A small contrastive image-text model, trained from scratch: 2.02M parameters, text encoder activation quick_gelu.
Rows from block 2 of the image encoder of a small contrastive image-text model, named by matrix and row number. Rows with one number belong to one neuron. Each number is 500 + 50 x the weight over its row's rms, rounded and kept within 0 to 999. All counts start at 0. Numbers have three digits each.
After each neuron's rows are labels from the 100 images, of 14848, where the neuron reaches its highest value: "top examples" is what is common among them. Only what is clearly more common there than usual is listed. The data: rendered rooms with furniture. In brackets: how many of the 100.
# fc1: MLP up (encoder.blocks.2.mlp.fc1.weight, 512x128), inputs 0-127
# fc2: MLP down (encoder.blocks.2.mlp.fc2.weight, 128x512, transposed), outputs 0-127

fc1.53:506481424556540537534445405555538463492579386467491453413471486465460436476384549453483514525513510508511485516492554431462336512532581496507400501579511524478538504515497481512545440449554506604457531518520571511539532497508491467538520462443518470527464505569471515465511439512470485491406475495474517594546553417420513519568462575502566574519401417523604556531579490525525507435575
fc2.53:414519481514489499467446511454417518412534607489524525533486442483554479570574522513493488464586461555528455465526437506477572512603529633457472498419505496515513467473574554492526553465383529504628489507519459476529562546485559506521467528448428459493484427454507470557458551448451518486602489423488521414439484547536509488627486547499444404613584551515468528454525539458505450516533
top examples: umbrella (47); lamp (43)

fc1.435:610496546398526519514461514469477527450467519480489478519469430461512478481577467510479486447493416438488406492547525524594443577417556490391438542622541539498541471493524506508515380528534534508540554377561499432574488452497484432559497569476494525553489474480405438499495469476585523484433540483431442525518435471541423510510504586472561521532406507515548603554479497488498506499614
fc2.435:394513365542489540525533583487410455542529515454561497603493519524547432442357553570506442513447599565481530527518433518449503442505485526433583450516516438528441475631445488460507507509507553530371500515529511486446494529508601519507522424489499473509497497501479483466461487467472428606585592522540510527577450478484456488551493454461585487472478543543467541436504493513520507589512
top examples: wallpaper (75)

fc1.71:527568558501467477480548544470387566488474470522562553612432549483540565490589482569523453543517440573510497508533484494557558520453492549485463361492468469473504530445558503436495480501506544509419484574474442531504451429407572500539387591500449508504590506443520553372457538472438543465498431573418594447507467527400464558525554554567498453543523508496459529513469521499471479452482
fc2.71:536446501542555488517517484564589502496418545460415491404558452548511437416539463495440538529488523545466553518546446504450440517512479553524578653506548502525496449510536540535426437505501419574560461441588576484502569492513487529485522456453529521518474450479516438551470455488545472517508483446478479498399476386581582480516484436432480551447502477526474520491562435591511548641602
top examples: white walls (33)

fc1.471:575532491571509551564515535447521531588634543501476435452489470471465413439527458547488521383440536494457585478585567529477502552597553479541471595556470459459534592520494508474544528457501472473489476477495434529524514514432443552481449388556449413526483485394477534536413532508576534547488524517449520562462453533406509512550427452515521481516438405479540528475616519482516498439539
fc2.471:443406507460522484397507443550458489461439455457547537482504519567522541571447539463519529631545487566582477464450423485510532545453481491492459411434585577542429408448555468494512476525451563592560511568514497482443482490558573448485567611473525585527486476552576479509542492462504441446502467465517495463572553447592493443465511544527474480493539579564545493484353498488514458551538
top examples: count: four (40); barrel (34); largest object: barrel (26)

fc1.159:422469510511467468528502479375479540553568505530482481582517524530586529453598558448492491400474481430495490534593487520429461474542556475487463514583522501559543487453609457456466421417543509509505406464474520475458507507496485551479522564620485458536518495499493491475565357465536493459500469503486431563440542531395671469529533522475528489519445498528506424479533468472511496497375
fc2.159:493513534509496462459510475590471452411387504473440516563546603466476517442455526390518419461459498602508434454468500441582571536465557517580522507489475537465470473499503554502507563490492438546526571515509524470542504481442579463419494515353472517433429536439561547491439593556445516542486464495470605510498397485529468512476488452539434497571535564449528577549435549510550522458581
top examples: wallpaper (63); umbrella (38); largest object: umbrella (28)

fc1.332:407577515450481460491502523464529498410506562385458438554489429460428462603587444455505584530497535517577506482474437425552546552450586582544437509570493479500618599521453483482406505493496493542469633474470485513508467523475543522450458506436467559493557529560432515569494598485482544535547493520461598466558527491526445464431463487536553539469436416483512552555501524485540519477533
fc2.332:521421513490521543463482446427458466458557481531579538456469622527559525368464572531461489554479471500447493512491503510514451475576455433475601553493546576542458419568588454500576548434562535477558406514543473479501553487531454536541526494534539558471483492509555450486519425483553465490462444599568380542447454496430603490455520515458468485475543532559486574388502492584488441476537
top examples: white walls (26)

fc1.286:528396519484485536509520467453476534551500433460470471425451539458470536453472539544494464467426593516473516489537519509446525465509576453487456512504543480585545549543540560465407452502529546504510493420593569507526448476460512476489561382372644526604500617473485496467481460552496429471587539432502495453408547497485555461572543538498516502548380447463488533480435595548517507536514
fc2.286:437508499501557504444496593557499491436507510541476542586557513558459537595480404524446572533530479478629502507548519507526582534559419547385524446479503494475459448473444428491489477481437525518447538599469479453510552587532475454501505531477414414515502439400468498526498465465474522450494510586469532502608450494488457451474404551537512457546535490460491466469480386572496582632494
top examples: ladder (51)

fc1.382:470457448478486544501518573512527586492486420577456584522401446539422513556522559633525508502529466529564487577499465484467440486468450483503441531571444415550473525442408541556509528497522450403548578566606486500478477447483526470548553507459386415437607504429468469576458482569540545521479507421475492493495582432443484576422526490422531557535479550500506478530532513507484513542444
fc2.382:531452480563480510465523502477603504522482466334517506478535533485464508519497425421457604446454481476565465444477515559523544658523579489443563551518493561462503533488523482453465501569481414562486482507558474490464566553518401487495473449550506481576439508550549518473462437501491446474509527422485543580534390422487582422524539486575484511484404511452567528561489427544497421434523
top examples: dog (40)

fc1.45:521487432516550569533446517454447445380466446558468587478489458469550532558453503556522527471546383566547460418630547547442489479658494535523528541554495465509501546391479498497476464557400467493539528475446553441516495506496494440421502526496448453557534503449436508625526454495526512560465454553513538580481544493594415478475496406474464483528538456483498511554514416551462527513475
fc2.45:525503498436449462470572516597412544499570446453472509553484502426447453472428475419475510484472571417478459536565524534483553497419433470531472506566557572492487553481413467465569589606467518540473435532466412503521465544527496600499478515551548476482425503479465520496453547484515514435626510433448513538560490473464471576481454434568456475506462510494478498476433606547658482428488
top examples: count: four (41); robot (35); arch (33)

fc1.191:383560500503441479569417490438467550426492527526491532561520501518526540543470490505445562486440516507501470436546500523551512480473446572535511564564455496481468395555503531525411495505518572516469500468504556513582477491480391478465502432550456403471543492389380577559474571477552531533502440492532568540434545434545490488484491525507544479457497292478499530432440483505582532490438
fc2.191:567400459481460539450454564534489537479493527552531481414366454519517482496383446439580513558498534409484513551456537462540597569496557405469532499581461446503463422480596535579530441501416440544471467449533435411581552565615478489541519569421498522430467521508534526522457416418487524481504518502552559549504541472528532525515487464483488462505497613566481480531535498494455468508504
top examples: black walls (33)

fc1.253:479480516487408556494484495443601517555549451504508521429495554420481520530449418594530465469468523544469511528455532449540528525536510561556527560550527556454505429519349507596594545516544446549532453434477484467479509424509481487504421541487520442438466493506502555514590548405505527514482579535427592479462481513534462437548445576413459507489479541534380394512488428425462540543446
fc2.253:541540446507605417549541609574445549512494562507617433452427514523567404476605496472480527513529466494494511373478450595422481482441534485417462492451460555478487499507547499380543488519447515433431520513491517471492497495457475532524614502474541612589497462429461436461412472467486533465474477478552427567549574515419562561487477458501525521536543474486462541479514543526471518523547
top examples: count: four (42)

fc1.256:497590511490463553518506520550550439520525570565512440469470439470430529550568375531480352564496536518442458506553509450554477464468486519546543507661550558489528492457407561410489471549543501506444478459485444525462524389544516547500450533588432443456506453463463571491561522522574483448465502536491484505478425516499491496535517489516441504452433435405585489561510432457547537420437
fc2.256:494451501443553479549501521498555552518584400516531463523525588562555493505405547491438605412464446477506507477426538557404511466513447462411498486378519479480462464503488456559561520458511443489531517437466583480527495580472562496473515515472485567565459518566563346522507412480439527570535455461622540468574526485509548470438517496474448461527542562560459438452561542572501507545487
top examples: arch (33)

fc1.359:508525478470556428428548508482386451480583446391518484445484531544470463562499535575514482464532470464565515385465485425452474512526539545519567463502531538401503563459462496412511408545450575535486523508531527475551418487542522469572483505448541489397572546474528482526494559454482461519423511535482548468466535416495509425562473467461555508539363588464467529530471416401462419548561
fc2.359:426515507504492480520487456406446538491482432443510500496519487568523534513455485485474592445454453466574534558534489491437472606500535540435399451485571486457522565553488505511469537525654472492502507508448623464539376588467461502466594541549503478539453481463439596556591487495490509454486468467531553474537450494445600483496562412497485574471480422573509479374490511467572480546509
top examples: ladder (46); chair (34)

fc1.487:495612455400441629489398514553457466482513462475502464528496516435476464516492537591518522518446455464530506517619464441471449429529492482455498392459586466501575497462518542502491502494553511536532415458509462531555487598526682502455522518599519547433479484433502485472470460409460528473529472567513464487508463521573449489605475476451598568490490464516482475570487496558561533537483
fc2.487:469528535531414533514456474472396488574513537530538608456544498483542491415497493553532410543481411469529479524508535484562558493421408422522443385512571516415533534427511526569445505453503441519551501548437478469456502466487498463404537492491528359527492570494547443448523439526504579501506541505469518521528566494515471471506501397536521507418534487508542493545600480607405584580459
top examples: table (58); largest object: table (26)

fc1.403:535388440517476559513481474454491519462525469486459544488463550498451539453464450539527496581464557462549431492599502496542578502495574437562443462520509453424516545530566432507536477499498480466581418371563524596518574529474461406523378555553442543546463558474491525387462406492453608483495477501446470482553505475536495465524531487532552439536431562512529519433541467582541524553593
fc2.403:498559571492563460431521495547439454531458508504481520579464366533526466469482446521483476481393563570520490488456476498463511494494497625455515428506499531448531505507485631487408531615590480403409447598494558426485496519559541462412566463420561482464562540472511450526512528504538429512516544493486446490482488460475511437462477574512476486528513456466559616580507537489407514581493
top examples: sofa (38); largest object: sofa (29)

fc1.268:502465490496577449447417497470510583417502501436580542429485523504456576565448415540443504523597504479503475520523433448477407449554510481469519499446582474497559525529496538555507411440502486488517482551624436470432546486591384476602496422431477618513524455464477493499526455602527512533428529422459508433534488477488525548444485585507507578550482544434458491505554481493545407505513
fc2.268:489472512485445443493626561504570430507501498449497479372431372363550466579528527514538509460424402514561554524534502561408569541383557504486477526555483531513531579455524526516536517454510495488477409488486493491508528474437510523469493501527478514565473503529551440501480579448524613385538527551416482542508508441522476470533553420524525471487471459475438451596569473536527521475440
top examples: table (37)

fc1.89:472546514511478470469505494458509503579428573538506383530459543535561464530501480596427443569604486419618535563437461495526540527566438514608524444500533526458591459518442519433526450532522550620475522453511479458477488442450567463501518433472605504548496485505527514474550463433433458458497523553562407485528475497440486446561449506500533576468450455477542494435544456397607551516508
fc2.89:475562497496479503522464461520469575513550470492408503568546552526424491456473561445484506524432492576572497512449486420498504496528555409440449532417570500524444514540485415544458465424510496505506486456480536467417478563493477490462508487579508540500511496418394546591472614500505615545501481404589553530512556564497628485430514465509473501522488453600396560557433531493470421464424
top examples: ladder (46)

fc1.166:559422562565537624493501558495460532540383532494516496456536503473592496488508506463544506547505521568575460519529563441514406463550480509551500565535425470554505507503485541383533541490559501513482471490550517531584597471438449426450523433425515552475482469438478460512487562470440558453386479555433427471492487501442508520573443513514468593360498572455443452553549512564466456550468
fc2.166:515579400523493493536431551491436472520593398592447469493529529487535462550517527487499467497582530439451482525421415572447603518403527489459540539583521522476437502523463427554439555512551489496475549540475459515448431504478479555581448518548478398651441524543436503473506506541560454544559457496488555519447574566488467567442560487460566485525539452509465538442441536524425503429456
top examples: trophy (51); largest object: trophy (30)

fc1.501:522542588545478555438497442489470410516463530518531411432407554530452592517420444482423479497473544509531415509542443427550495449513462538463470499538507500495549508583544491436462506452480457494543493399579442501510508469461567440513426480552527372450575524575441500517444538564502440542472458507420476494506353498501571546523465557549397580531506531456489475526443494489485596572471
fc2.501:511454442502561432584490513534540552505511468505487480575534450523438434513463514592581475456462487482443568508464608517439485538434479449531560485502481498465528426442418535472527533503579491437464525558450554473555554551470478536474597475460450663566482421431657430471535427488489541520492513565538541514507587438464445453480490489386555480517477459486443542504489478542443463507430
top examples: wallpaper (60)

fc1.76:473485430570464477411500514574561499429446573485505476507576508495458493507425471546448521548427504467525422443418498472524457462539450476561514566534508512464526396450584446461597503456470469534429472412467491538477585596596508480559536519548539509452520499458562528554525536536502518480544420525507483486578441545439526484512497660395414476569456459391533521508550543501425501513477
fc2.76:590538444469436547591483518443488508570474471482464472509439527524443516547452513503480498441539485568422425589537595506425483483386526427500510504567537420557486498515560471522417522526552497461554587525485507534523413486523529454551449454642498478559564445432490605471486412509449495481482547522458565486521596555539416577492413487523555481504512446520487532481496379575465511540493
top examples: arch (39)

fc1.129:607473540483470537406491561423525589484483566505426497468481449448481462569507552531531473411467544466495523547495489542522447429559495564518495568626483557555530611376512520511481522541570523488478526532529442546404505493561576605550487536481461491473517540468541528464519516554438450425452507502460436581538478499535389474601524500531550565445603487467432419492433511531521529487481
fc2.129:553371501541504450592448479481535483519397437598537493457511538441430477493520441439471532551496539466518483476517440498511509457529486436469511510435554545484444432481553406405498424414530501495501373555460500467594563568429546504459535572513535511563484573477547511490509504539457567584533430507488621480580497547493607568439530516483511501406503526485569521440525549499434523527541
top examples: count: four (38)

fc1.381:413502448521445497572511475549543529518484523546456512563506482557523512545524483466508485450573603573455515541594463449497518441507556487566377513633378528470568524430485532435526533490526480438396478487483536535515540459553458534466540415555541554541533545523515483439545476517552553471539514440518516524527492515469375470514510510408480515581447451428384587567470499504582461434555
fc2.381:525548559510542466460496469386445492445511489473506480452580555493469568368449499516451519523495407486628534447512518538472488499571495542451613503407545519499438491521452492598490474462511596465505391537594440476521520535511502463498497511502504428451462544453453530439454465420492433574493450568505495496481559430565569467492493519587557573525505477588553436472524555594462592493476
top examples: white walls (45)

fc1.372:501512479486528398592503543484511602535453590576542501426526523541519461494496515515466492455519510511399567544381427531496516462509547548483457538534519460366492461475519463540536533422438442465525464497538456392604483454491510532609564513506512450442566474565481581488491492459482520540544542556480502523470515483559526505385589463455438506593449476555546579522465453527469443621503
fc2.372:573447520498517542386496463519430559577521437514474542522505533393503501417505506426543442541496478554588422558546500473467521587544518476488503498596460555525493489566427496434491442482445590602542487533466505560546466552525480559447363551546522489528360531410463567587468456596521468444436475491498519477431463490465604560515487539535510489485479530546465472443500463453475459475479
top examples: white walls (32)

fc1.36:576566501558510490563574460450542452417593502496556528524510508488483444532500533527497530608441560555600478521458493506457425483426578587502562521480554540473536556476449456484479479441515518447416464472491511387462455488441459542502528446458529488509446535448511552457515555416442467477511464458371489540462535474527451499490492519443550546500436455462573615556571438486493559564346
fc2.36:454458481464404524509429489529482494492510521490419516541521553464632588555526460542480424440491481548437554486497453501475455524564443500537437452489466449546479477497525482455529485464486432507563508620501431577522454480659449479477475511486490509449504524481600480495553483624602569484476498472473481552490443539463558522494500470495470523427544515563414429412473501596542474483652
top examples: white walls (31)

fc1.28:473481521445452470447542530550477464468440487451557581501437519493549513512435494542570498504493426475407450477496414517528499537549565495554523602488556546539456606455464542421481417536455547555439595499500418490440530475585483496384515494575460527529580551428519427587483470417403503499482492597497490535569581517474488487499528523534617559529514560486564540503490461617510501473545
fc2.28:512431531578475494497560609565460457523500512535570559479610547560532556420493514458458526513458473564551487537511523533464398577503495549468466477537553497552551499529391432515531558401550422502530541472519530502581435534345479530605523464497500472507495485533509503472454424500491528430495498475540536503390439421400459536497428490534546479460518404493475431497549516419577524510567
top examples: ladder (40)

fc1.77:534571493380498471402582440518473546533516510355561448428473523478527486514438448563515497492541481542573529490467422505520478504401444497499496443460569494511448489511506519505491539530429530516484479542477529480543496567553473510433515541505506526540406455425473512524507510495425486514503399506424594453519507547379581423474473524441423618508453611496512537535470476555487468581625
fc2.77:425474482559504489598516535583462495493539494498384471480574441573463436470523527496516547526484402498529443465487512525417406471556580539470428482520502509466632520547463484433570488544533498524456504375504596477488519421460495517479522462513583403510601545477522473564501481517449503475530527403530434458439501420585532526489504386575570495481559436545542491456546478470532564490448
top examples: black walls (27)

fc1.234:544485435589520586538469538439608521435525488525535588419569509504522569433581463515514430501452521517519507432480501539419524553508556470496472407573546571424545646522511497558520445442537551593465619480499558479449426498458514543525461482565507404458542529407516477519480414480534462530536539473449434451467500502438479461469396490465497587534489496428483493443549494545466468526499
fc2.234:493427557362518483437562510568473471507472494495546520485451456463532483520530576553523476529554530600501461485461441447555432523481550549392518524468479425549446536531637592458503498463505577414479488545549516414563438469592553491426455550440496524561510436517579533493468470496475500463482482409519571489464446520428532563496600476505504461397459589492559531489493498509404516560539
top examples: trophy (42); flower (38); ladder (34)

fc1.130:507503539516508495423451476446511511366520525554475471459515473461518556528537496493481523488541487510530498498490542397534504492595483460460497503427553562455501496524486456448522462388495625510500550536501647401373483500426556534570459555439506499488587557461547560502481498502440432479505507649525559441564497560419580535494444517476493507510507396556517539548527499549494515540392
fc2.130:493581474461513472558524504497510543548497430478534500481528496467566498414608407567557467511456446503480501499534410515518441474477459585466495514543461509447586506506526539474538472572481446494462519558454494515595620457541396527447494413504479472547583388474622561521591471478562482480512481443387541625485517496518568469461484431509496550409493423482479463485426456542480547480556
top examples: dog (33)

fc1.37:519502472508471367478464427463570542455462472501427516468511427504458566533476562509556455477524551456403441538398542519516407450508534448481538454537543503370456464498443556447486458500424523575543538547420488485431511463497558523573513580539492472470494520537502581531468537474535536448550500442509539425521546504433502579544546492445586560617608427518554502478414458513503435427475
fc2.37:457530451488548567618470570407552432523493531449503537457506377569500530521539556486430492481518463597566520515535475590453499475584449482368456475480548483542443531514548375492490483460541539452534441466480509548486514511454327454507448459498568644461547485542518513564504507479500503504485485460526550465498528598543553585465578495485501536465469522463468498510466557467491583476511
top examples: umbrella (47); chair (34)

fc1.338:530596522504431415507446503594514541476482448549600510587388442588402453532477569584561469536571573620480537507517449453446499434535602524477500493497454517497517490513488461436563456433503460548548473473514543505565488542518515568444517477416438459529573486436484467484457477567538443519377455510493373530516535497531515534513573517452449516522566541432526447478517474512470431477530
fc2.338:537538489500537549558556488440571450444504416552449522566524577501461468571491558422473525507581518433460469562496553401504481499479617507514448579466512546653536516546453470452474532464561445469429415515586462432430429465451566462498519484516551509466462519519476536539555453507513567571526508524516449511548523564476463470466431536478459447433428492549402458642551473455525544470519
top examples: sofa (48); count: three (43); largest object: sofa (35)

fc1.226:469604519494507460465442495453478414504537522384486600467458486418522532478382418546453508478532566492485524596552493541529494537492476422577521491527511544432491464501539568594503515466489453476463528589483582507526483477453563495535401531474493514417469669461530474528517546513534510478537458494454580534523501489599424528490637406535514507558519431505561546541455547552505508520507
fc2.226:447510527532463519514535601516467399354521404527440473577486490456518542568508569521497490463515511424509503529476413538543505387538535478548471532519550464549418572427473459599504498469451472449514563507525560422495480489469448531468552531556480440554498469519413524485619545508536531455547391481526530482485590517550522550444516426475530614467476619469511559552442553492491487472552
top examples: trophy (35)

fc1.254:458459420534552581521428426445477509460501473479517430596461466556568514400460476510596515472458511445470503542447499599546548488564492499427427439548477492565457574475501478557505502563489417437483534523502440492547537506412452544421590421510463567495489468445555513491529526554513458515549507553551576453450529361544512542523541485545546497417525417493598511446479416489516429521577
fc2.254:526517588456543439535483544530568518467477483495414424542584500556435548585572439504523528487471493473432470500581554404516485494409452557533458530427523495464497515496609510403511450489471580485470496519474567468402516459540570557603579546477523424458554558506478459467556436455482472524386453500514438481439488618381538457430487476475473519545497534535462520525477544511529515415443
top examples: wallpaper (63)

fc1.2:438409461470492582527457478464449563461572489452599495595471503496486564492493359501410517498501436554502534451573520589469447536572579500568477480447470479556503496525397453532528535598526450468436492464544403474515544484431536519497440544577457515478454421497475523497496449437567500532489356571540470522432424544550529416507506513507444480493480540492410572530453471495510507453561
fc2.2:510561530493538425440512436440616558466542553474434476509600445530525434491461570512498540546453585457509496517431487472538535385445542541515536531477585532508571421526516487356476504517487558580531522530469577439541490547538449489552453407345432530497461548513508415463539503503503524475466543435529504496523564454462448599447500479428508468503533471475604414461485524474543516481477
top examples: sofa (40)

fc1.70:491460489450419548569487587490516429612571440515433403531493495522501514541509527423512471429442533521455506477550578407423490467582528547435482480532485578501533540458613368513513517533524506447435468493441487562557527555506460507528493527513512504570534480522519493469578577422468522513465477475574468563497526523485520553586478473444482495567502448470474634456560547509515408497641
fc2.70:443519485552617405461497365536460575473422527452547545465531470555500420495545449515567559543555472563532434473419485503523514607537528505567564572465598418512476483473441625542505521473471526548522475482560530508377449468464605496439494467470534441461473562505586499536484491390508441498458461519436499512520475500505465462453528520548469490488473510506525433542447453486536538525381
top examples: count: four (38)

fc1.33:528536406541408515488466506502464441501520535552498536469529551495401466527552486497546501492457459435545539491494452515490534468553484450436407430476469547394556462476441547568399555476485525448543562470420473441486539528400506566461546474537559548477478488493464552533428535397474592352473528513485566475474552506508590368431494425496493479512522616552469559490548484525530488429529
fc2.33:563466530425548610481473419558512480479527416522496490516460510524556395472530343544483519435493528639546408441511497432495396491448539524587615452541598507591394515463535540484538481539436539538563456485499478489499443558576443516473491506483432447507562606495485444435480495478507451552487485533498543488532517525537522535526523498439476428475477481513452540517468425489525495492414
top examples: barrel (34)

fc1.281:427472460536505504506400488523530466522575487570423516485509465550475508479468418453502530513476527511390486492489581548485578518530448421427552512496523452411533525529580527526482607521474516515412496488480511524539427520439615498435537456518665454490456535586575531501486529394459525509572539532578503479469529463447449527508480525452450401425451530521554538500382486571505423542520
fc2.281:532435506524458526438509467448632485482511546491440436384504420568496404536540584460424489545493499491480480580587438535475431535492580494577474512540553460531444514491479528551461446562478458534471494443584524498561526425490459470607478590476370554539522440476479523469480538410575461526457461474479548484588534576446483497566490473516482541521537454463516470514469426447524618540461
top examples: table (34)

fc1.87:584502418519472543383432500476436459457486490488570556529617493384570393463458470440500475578463466418515501478511500505510551491475438488527491431542497570577496528521445492570441482571571535515493526470465551530413480567551542550528414565480481525520460442461532470394543516438527575512529522502546521515448542468540524442511479552454470429536429520488583498588463598487507478469629
fc2.87:439524527472579500664608463470557534509557493427428528478393471602436578517580487555473557431545543593465521535479456471511454469480491502472480499493514482458532469530518515458515480440438486451457498521585488436555472403506488474410569424507533508438583500543436486563453574523452464487471518446489485460540419478466479627466519521525542534451566481536443530484577398532490545493440
top examples: wallpaper (77)

fc1.34:507551472503430515553491492437462566504532462443546605489509424487501499472458463547458532434554537451492564514561589554496493483489406528571479577491425479447544478453452443579458498379488458453513591388516538542455575437415419553519513456505514601437555506579520529446486523528490467395458527493576415513534473491558517483507512445459528471520461417511610513463463483614440506495457
fc2.34:533450506415555527416404431450456493465604556529427499448510513469455518560584561496510432526450459516379501442499552424494478473487494472520435389469517390457425475445501491533516587360454509486535555497512496539547533484470475448623495375528533451523532493493553461530511517498520505509482554530549573431454510497472595484465473551570506516533539580513539588572499528501492577518529
top examples: umbrella (48); count: four (43); lamp (33)

fc1.196:484515522563506528574527419522544560450521607510502487390471507564443539489512451468536505462514436514489498449628396497498558516536520442550536473514572486520486541481419567551579546455569532513486442556466557385383502585456562498610468509548530429532532427445412524487456556518496501513537528449539478450578489464497524488457422441456366465500541523413506513492459525565449508510477
fc2.196:508509554427578545519485492498456424580497435424467471501516534493535534537518614599573542521492479466483492480476514538506572427521536471387480544502449494455442603512579457490452463576452433397520631456454499519511411400527404545458536533495520632506453535502511580491533432508543544510472444494480574505443538549483471443499558558445494539489451501544457581580479485500487433501443
top examples: barrel (40); arch (34); largest object: barrel (32)

fc1.94:512481514465517442490454545381387550529532413476465576404567528544461508519480497576493496546532511540438486414486448527524561567493593507431512433568388480479513513479495524564436490438479472491483496476468535471533414459508409478453584463419505533497509437440479490560496495629383582494524516433482465489544500573614429548543488519517526487498557413511423410471533502541495516530468
fc2.94:507501514508483487491459480490508572470510492550508414518460482478548540535490524471597426417489445485518516469556573486471487456471434511539520575532651569564494567538539402439624547497496548471481517551508426503458548535491495389508464520541516462509462435499480563462510486376532492455475556528468599515376577514391562424513511457490418559447510587452549540579535496522492438567511
top examples: count: four (41)

fc1.160:453405524622561518512419534563493467522522497477510577505571526525482505499557487528465507487532478565401468395531510562613530477511568451549529555579494498456494487490482465473540527535475511421427484595437531421530500491531452568506564530544548387531552501528583544481447598583508490587473422541440501537444429570540512475550509555504388490497475559452519579601551433496490510498503
fc2.160:539610495453452444514460472491485511450402498555449522472477480533501587503388480530480539563513531472574575601509488536468469520668435457530460417453593582471486554444475477517438485486522425550499467507497518591488450545502580494537448524501423585503553496522412513468438500440547536539524473486549517489545546379527508435448504596485582588484473469525532518459523497446491586543478
top examples: white walls (27)

fc1.102:541512487542559578466468442490563533505631566543459525508555504464547557516469522464518571517521435428447586448606436479508474536550543506483591525540572454486501447408466656448627530408495461522458464526439502438493467465545440509465508496484480531555535556661495536432478465499487492536432436458511548486538507490524517548598557517517540506559464551442487432468530444529516469523473
fc2.102:429610571501375471463493548541472534564386439465440496471471535430544364530501456541556498521491522498543430465449603496539574570483544472583539531533473517492461563512537494516547408503573412464569528543448485494451533490497444470530558563492475601467539563409465500509519611482499557493502460561413416517378483436487494488484409553496517520494510455480503429479498506488484466484509
top examples: white walls (30)

fc1.499:532474468540526467484458438466439554529530570581483473428517538458527429583392547518449480573476461485498454429580489577581552543479404471590456518528467473512491586481507635532502494497448472435424513497602464493531519502510534563506522531562485421527476490486551452531434431465466549502442517512466547497474485562499537357501499514513433496549588463625506505556460505414463385485485
fc2.499:516504557515443445475454593526615474481449396466533477496454400501450485470493480500484578430527587524546518592544521603448429499537505528532574543427505554521476505524443376440489494546575479575518444505480527535493492442461466532489462417407499573498559438556426491548559624523536519550510415430479467578575520475496498554549496557488600434491484499431458465468479442522501516464522
top examples: table (35)

fc1.344:493542508506557513428445499608518503505597460411569462495486527447421490490554572475372471492492452501467474447394579545567487473485565450549527566533601468442566563449459513480556499492520447592450465514560544511514474545527493586521518430569525472560527463455530449487361615441465627540607526518531488459491538466472510499510499472563521560557450502563498447491502490502506529546529
fc2.344:474493465402408590561464590449531436599456599550538481517453475514501569500492481511461536579507544483507481561583553509566510443588356538583417471541455502506531489531483578623493454498441471423486527487498421518422533486409473457528491589486450466460450523529509510518533433568532533490511408494463495589411506516429518509504497563464517529423468481465557504510507486539461429504563
top examples: lamp (38); black walls (35)

fc1.379:470516503463485517403422491538522495447504413525487566616554430492503478454540619486550398606486546575547500524527495519478512447578511530486449643583573440416554443524435577431498437530541468462488463433514584457518479492551563465503552458530420626462489482543417431535476516506493487488494525465529472525542481540424530485536415588541520467446484446473451464514509458481484517453540
fc2.379:467500477501513476580439531511513574489548487447413411470514542581498496479480445516510527351562532390432493533480532475490506565498564534530631445438458580522493581535433380568510536481446490585406464590515540513480474476457434473505512402517536399464478552488531537451510525466460540523424479508517492487508530531548484550512568393477373500509520557539488549555536497476464426484494
top examples: sofa (34)

fc1.63:500526419513541546458479517443496540484526536479493539568428525493529558570459506558464505403495469521504553518552508515419580558488442515441520568569471410563441483464507556496440546585442497383548458482654599602507487464481528571507462535449504441422495594488510440480489554432512451454470517548472513506537447445510435465433553558456426489585406422529500508530406508503440517531512
fc2.63:420476527629466452476402478568621429551567483476491493475559435555544493451506523446571514527561549453466483436436455524520500617491567476522452527485438528426501482507465474531429560549512489594415474411479499401534513539538461567562515486552520512549497439575497528440495590414558512529514473465460578618494547451501473487486496476557478555439482547473512525425414560548534524460508
top examples: dog (36)